Weights of a small segmentation model: 64-pixel images, batches of 512.
Rows from block 2, named by matrix and row number. Rows with one number belong to one channel. Each number is 128 + 24 x the weight over its row's rms, rounded and kept within 0 to 255. All counts start at 0. Numbers have three digits each.
# convs1: first pointwise conv (model.enc.1.0.convs.1.weight, 128x128x1x1), inputs 0-63
# convs3: second pointwise conv (model.enc.1.0.convs.3.weight, 128x128x1x1, transposed), outputs 0-63
convs1.15:156145125155083128123117085109112151113139125127197133153151102139129131160122094151152179150162116156140123154138139142085133111140121132132116149128142112129148140136096130169148112128113146
convs1.16:143130164106130105097114141128148157151054096130120115122104146094108149093160152147156127133118129125142107131121117141149102093189124116124134118133162109129189142149100129101122123160124113
convs1.17:129152123168121146146094113125156107146106121069115122132112152118127131149111049150142131110145119102126133111160146084169169090116114119115162143124133109121115111150135138148109162135094117
convs1.19:110115144164153121102129188166124126113116107129090112134103127144135112116126139148176137145109009106164144141136129099143117134122112113164143133123114124123136138122121093123132150104118136
convs1.20:102072206108168144062142178139133133118123136137127155117171110138117129138135125170120147115105153128095106125141110175120113131108121095161125088131130139147126163118137105135121129121123136
convs1.24:125114112097134137100101161139120190119162140140138129181122100123121092123149099164129136117146115112105099143100144113130112041116109106146142149144125108101130127119116137118133184136117109
convs1.25:127128143113118103086127145079149115120159131093110134149122171117150166156146132126115123125150118156130080090144108157120132135140129114139104109102128124143128136120119141144164092147082081
convs1.27:112158107105118126098147155131126114143098113157132133135134123118131094134105091133122120128138142135085149153140120147111125143135128158144131164129110114145092149134132138134161087140116125
convs1.29:106150164139073115117118140097114106127131110124146140119103130124141132173092090117176162109144130149133149185114135162127103134135105118116110135104119132032073148149159146129084101131121132
convs1.30:148122142106148096139097065115115138146146106097105162143091130130143102153120148156141132140128140122148180114118153158104113114133079097139151085123136120119135067145154089148126141151076100
convs1.31:128119146124106117128119128153121094142201126130101146142143117139139117138117107153146109114121108116145115167096125122099135086046128110164123146103126148136099137122117103121104121118133142
convs1.33:135108159092107113055082107112190105151105117144134118147132159120096128068139116140146138145132174137150136138107104130148124158141127102156142139107180119087160126165112153113159101147123151
convs1.37:139118127134184140150130119142114149136189097131135062123133110106140090127124122106125130164114113133090125103133151109060125156109120128130113112106129096125158166140093119146111132132124109
convs1.38:151156123127123102094143129135136123179174143125138103120105104102126123147128150134104110128116119075135146161155132106128133164120098108110220101131122126103121116095114089123106111181115116
convs1.39:123100095137173123105094141168146109116146095114122138127152108149116121149061145129139113120078129059140164128151135127097121143135114121123160124095133121098128107118113105112075115108110156
convs1.42:136078111098160134160124126120103171115149095138112119144105135125138124142119124176138148112128117139103124141167156108139109049128110148126128120170083084138131154218120134123183145124140119
convs1.48:101171125122114132152162114129160088142130138058139107109120172121131108127126169157167150139097105146150118123182146113130115146147138128125134163145131164125102103131093155147134134141128133
convs1.49:145135140145138118131093102147107099121125135129135160144138138149108103106138106149132127131107140090107110175123097097107132138093147104117134127112136143121104109127147087102072118103081126
convs1.50:128124093148118123125150114106092122140128133090175128133143115105117148133122136128107109143164129134150119129134118146158143143118126083125121128123108147100110099121141115120148115136090121
convs1.51:124128122124123115130106101096130151121155132140113121187140129144118131097153127131098105127133124141141112113108123121088173149178159108105135147079125164146105141118163125122148109115092105
convs1.52:142120130148155146106096144108110131113135124120122099137156134143150116133121102098133184189125090134126116145123124132097118117127115111144127123195152096128127201120105078242092137117131173
convs1.56:110123122137105118120121110121110160118139144100101135102074106139135136152123130153128161126098126125120170152165159115126125117119185120127138169150142079111127131167100119109123142117123130
convs1.58:108134105117140133151158129118135117117083151120144133132123135138109177115135117106152138126152112160155139079140119172169138097122156156121103121142113120149158150136119161139142144113082095
convs1.59:164122120144127123110171102163155102128090119142163113120114124126138147144117111120118168108148139123121135138137165125085121127132143157163140146152163102115092182123121152174106060127129171
convs1.60:120082118117108145115100167146110138130117114215121136124168127129131135138120123102128165098158119134124112177063107150157145169133123135156110098189151110107094132123169150121115161120131124
convs1.62:140096140114144114122100141173141163102120069145111120141136103150076090100147128150150177121081125110109114085129125105101121131111127090154124138152168142096135140164115122164118102122110149
convs1.63:175158059117100126115109096176077134150135128154088117111139138098176137115154104139104142130112122139115085139130144143157138132137194132110117100153088159130137133119135122090098128152139137
convs1.66:098171133134151090145137097111079108145139086141126124149135112110191119148086127149130108141122131119136101106123132109116137089098107123144126180125146131137114138165128115145107118134094136
convs1.69:099119098161129134124133148157116148129118115120106099164139147114135077137110129144149104131120120139192117152122096146095115102127137129137126102123110108109118094152119146148156160110120165
convs1.70:136178117112118043199172109095136135118144110124087120143078143127123120128105104149141109130124152116144163127190154107148117126108124155108127119120095148133109080135091111121117160132125140
convs1.73:147154118163134153146143138128132131125182152115101139118112088141115128126127105138139179090121119113123168130167129121124159116134160105110136181085140097126108105166111148144121143116145139
convs1.74:101132116122139112113138109136114132215136123128120129109143140037125145125115116116166103128137139128140101116094126122133139100164114135120158134129140112130131114150169052131096099211122118
convs1.75:064119149103121138094134124153136155121121166099096125114117155132054128118147148160139152122137138115145135124118153119151051127122156074191135121160181137129136136111131120134102123124098139
convs1.77:086138136120160123141155162158115067146138155151082116123145131097155157113126139143125121120163120125119103129153113129182145157131116140128111155145135145130149106100153154093100139146094134
convs1.79:149131136116124104074123144176101125112136105120126151097097135148120110159095126076125149133167136157102133144142118148115150132170127140173098173140161122125121118107155125139096074101131115
convs1.80:151154113153133196158131099111184106086124150154141094105155102182120152138117102145139143119082104141133172125101140089117148081145119135142113087132145139116133124163103150155150117083102120
convs1.82:115088133180161126113097144149086101113145112117109137140125116155182089157087123141158143100101136129136109135102126115089152132135146126111122120122179144154078087172148100150112122110152135
convs1.85:144161143143141114153143089115103153157154111102085097081134121102146172132122163151125101145131153117158144152157143074155136164144127095140120185083139104169140118109112103124092111153099130
convs1.89:193148140139135125114116117128162114146124139084117130104130141112092097100134076147129137135107138088118127150127144085098135130165138134130174127139128154121124110120128103119109113139092109
convs1.90:096133127150133125102097131088108140133109121122158127130136141129176086140132155106125146113120116147164107179106105144092107109160122119131108160174127154085103128104118110132145116128086107
convs1.92:124116148135126090135157162139107123132128131119113034155112149126151106129122139131144143207104177106158141118109137137134155173131135101124125100110137097111124103117126126127107115127125115
convs1.93:133109139140105089135124152158115149124141115131101173130117110104140155141127121117147127038109137159129103124145092102112126091125150134139101099149090124192116079169154103130159114139116200
convs1.94:128151083179117125131149111173159106143117097184134138089123114139157151172114101154110113125089138092088143121128101134139166146137134111153154090142077171110132094116173104126144139134125127
convs1.95:164116112151119129143148113138120127136125097140103124137129125119106191117136137122135164133181127133115120158097146133149148139122154138093102089141102142088106112129152139108108117145090110
convs1.96:165111150099099161132112139131117087101125139141170113154103095151108118089192146068162151121117139128120126113139115188113142118157160135127119116123146068116127160159141140136119162116109142
convs1.98:150114099167134140149160136168101087134087093142104147105125113137182134150147121146113153118073122094148141118099117141102163170133148159106162119114130205124105113119110134112123174142123135
convs1.102:173138156123103138085148106110125116114117092096161098132113122140120135142108106155152180160157117124107142188137111128110142156136132157155123128131086151109117160100142161127145085117114168
convs3.15:109106072142131168102128147121135107136158127154096121130095114133128139142144153103111127141084145156191136123164105110132133153167189129116124167092123115127147126138066119100144188142083108
convs3.16:159148146158140159126090162111139164122106116106151132124155133141127127121145171092143082169103145131111112148115132095096128135166123116149163137116161098151165182142112110123161080126157175
convs3.17:107148123135100200094102130117159126121110126130146110115117136116194115178197146110095130146144165108101121160127137136184143107151148154144132133127176103118126122143142130129118164144089135
convs3.19:133075113126156149145168140155123125164160104107123161137094141088103094148143125108174117111116130149159145135131110155066120099142139126135146148139140098127106139150086140096146145134143136
convs3.20:119105106108104109143178179132140095147105135095115120118131153132076113142123118098143163103108137116132159161115106129122122120134113136151107137134141090144098137148201117119133117124140135
convs3.24:112121112088118157122133106131142104116140120094148169110145118121157143125130084102103162142139117122128131129116126141124136133143145125111112040159110119127096130076150137144127153137081160
convs3.25:123129079114092131096098099153152118168084119113131130124129112136132163118164119163133114198144077144187105103158116131096120158157136154123168100155167135144138092148117128120142114145101130
convs3.27:109136141123132156173130145152110141099124114130121168140130125104145121144142128129139118089082113158135161121141105191126127099158119138133158130114124089092109173159134200141149173146099090
convs3.29:141120129148128122069126152048149137120119135122108062119181149117124135153130119101104105185131173093115085126144140085104129124122157142134136130150148128129151115157121098084119109146158163
convs3.30:117140135103106149145106121087114109085100120124116107151181125101128115112124138140143128112125117112114150117136098138115087100135078126148123108126136100104144112162147153150110114113139118
convs3.31:150162139167105118098154163162131166148141123185186138153176162138151127158180146143130074126130124123126117124143125129133140076162154136159122159112116117150160118141123120096121135139191151
convs3.33:134103115117118107120108068112105105153142116144122120142119135122130149102133142162153091121114105091137104111149129125066151052114148157161131148173125127153089135100063115079078129118138132
convs3.37:159094129121125151134144158150124112128104132116138230100079140104140089121130170129128158127110133128129132137114125162102080141156141142116102128122130127115121140123145167136140139116101104
convs3.38:121142112125112131080139143115167119150117126147187115101128148106147147145157156129120094169137134133128091090151139072116148146182152125129138109134140101168171164122126077113105075139145150
convs3.39:146115130114183116143132132101115134149125128127088144127125141121127125141136134137118139071113132114130150165114114127128104121136149117128112141096097109077096164134117135126182156119171131
convs3.42:166178148182135148128147156161130158129151134157133160145113145123161143192145154143142118131122131148142154154097161151137182124149126154112135141103119144154160117152166158119137101123133151
convs3.48:114148101135143134115131166073114141126060139150125131141147136133141133147110127117146154162150160116126141132137118143193128122126144151137145159147130109123143095180198165134124054099123128
convs3.49:142122156170108131157144127129155172110165125141151114178144133132140164120148192134098095176131111108122116083165150135136148144112133116145135161165133136181168124126117109109116099126152153
convs3.50:155096101105102135133114130185089123117096117070124164149149116125135136138151117114080166127075133122137144146135109145127133127149123098134127159137108151117097156106098139126145164139110141
convs3.51:141141152143130148152091136114116139129087095123123158092144112142123149148144149146136185153099120135115108093112109107112137208099110136106110107148139177115111127094110161148144121143052110
convs3.52:082147107120150151079143138070131119124124115158127108121164133122152154136167113093154104155145156131116108136124113110104147147128162094127134120169142118131159132180081111089122134125150146
convs3.56:125112109127165103123128145108160147110127135174128127084095126100146117128116135130127139126139109104166073104189104095113133151160164112153117156164133092142087149118127099114137135137150102
convs3.58:085119125122151072112141114089145095134149135144104108121120134123130090123111113109188145111114145083144094134099121128110102134142134112109098110118106120081122167103120093092126110117150109
convs3.59:138077144120130115114140131148104118123142091139110148160165148124122143123135159112107128182151114146167111122152146115153116139136146117128122172205142113174151124090099128114114130123179142
convs3.60:105163113105149160135129096150151137139114132168095095104115151128122111151146147125113122102139173108133128151146139158214146146132151124128137134104141125119122128191153168165115134126123164
convs3.62:063114143097148113158146110126100121104123129107093141129138120115108120118118102148151176138098125134127156139107118119069114092099135150130097152150144126134123149130103108119100111090116143
convs3.63:195160138099173122136109159103139127093078095150110114134125151105138149150121140116128140139111132139122135139115151114119140161131161124155115143146135097109114160117118129123080149079098163
convs3.66:166180143158129114099099129101111136127117082181108111140198151158140104116139200118160080196115114122117140155133112117153151117152163132146131173113123103139132138149140143124130111136105114
convs3.69:149136132088147134134112148137134108105114130132077120127132060109115138117100145115097139109110132138127103112134139166133109160134114125123111087164117145133079139135140133159146109123063127
convs3.70:139211126125114145163129121151142135128123124161082118121064111139126139154099144128118163122126116121131145142123146160202118110153127118105135102087134148140153136131161151178124147132090111
convs3.73:109104099138106118125126158127151115155115114173115148149142152130217119159180150139116123143127122146152147148121130100165179134104142122175103208172133131123150126114147120099112128127160111
convs3.74:130172137134151146155094106173137139115139121144098174116097098162131164150123141154084154092105069134119130095137126147157118123119108149124107144099125187118146136127170191165141146133114111
convs3.75:123099118116116118082124126092162102151148107130106138106165135106079130123116117189212085127112115123127131141094091149079141129090152169136122127141133145162111154130097132095101115111170130
convs3.77:119107150107118164063119113118128175104125162144129104133147150123132142126122161108118148150150154102124165161182147133129156111158140120145113143153133154164149139122145152141145134111091119
convs3.79:145133145154101141069110147089149137124098118165134116128165139127159154132148150134085075129138112143118102150116134103134138076167141164161147118131153103116116110136140111147163109112161140
convs3.80:109093148101143098103155129145120121125162112115133151148144164099118110083140121087195131122134100106143115119112112091046099143139128109129166145143120107107113149125060127091142132101146136
convs3.82:139156136137119129125100149113138138135141139151140119118155134133214139119177155136108095160126098112098125124103127130093146139077137123169142120162122137152169154131096118086106143084189134
convs3.85:115130145149087135138100205125128149131126134133165139167112143138114123130138228146115145174141120149151122152134108111192146123152117128121140135123154130139160101123140132118102144128088133
convs3.89:148132119095161132173101147156104123152167119126085149138119090171137119140151126146177098103106077140144168152103103149132101135132155116158138092126101155111127142140132161143161157124151125
convs3.90:082110104120140144111139123133104141112164139107143109100102092089116132075099117060119137115128130130086094133141165129144095162177088110075147090097124121140139146116095151151111153137115151
convs3.92:126144118104100204135149087121126118106107139115158119114119134129103110135117100116181143189112179119121121154130122140141106126102153111105138116135120136119124171176162138170107093166091116
convs3.93:083118113123143109089131144105158159138154097122103125133103114145140124123137134114098128176163164098118120122151162063166111143140094133110110118133137114146142128140125067123125148137139179
convs3.94:117167110103147113124090126132115174124146072132076109153131143113084158091127119142088150157141124085123163108113123139106135151125143100104117127104197131138178099128157144137084136092128154
convs3.95:132141145148122115141123129097162128155156097105076102121103091116116144126149134162171118130113105121142079114133125115100105110110143197115107108107118072117158132114130102091103105141137106
convs3.96:136146114150117129117124155106147109130126133134139123113154184133184103150190123115089117128146115127132120151123143113154157160092142116149132127152155156127156094143117109115135156133156144
convs3.98:136093146138129093124126141142126100113104120103087135152148138147037120107060130134161120100112137142130106120162096129122129144150102106116106181117120119112095125096127110136143124148160083
convs3.102:159121123131127112134102147155093104118160164124122168147136156131125109125137150123120138080087121143149164134122110162145147113157122142123147130098111151103109154132136154179159147152072088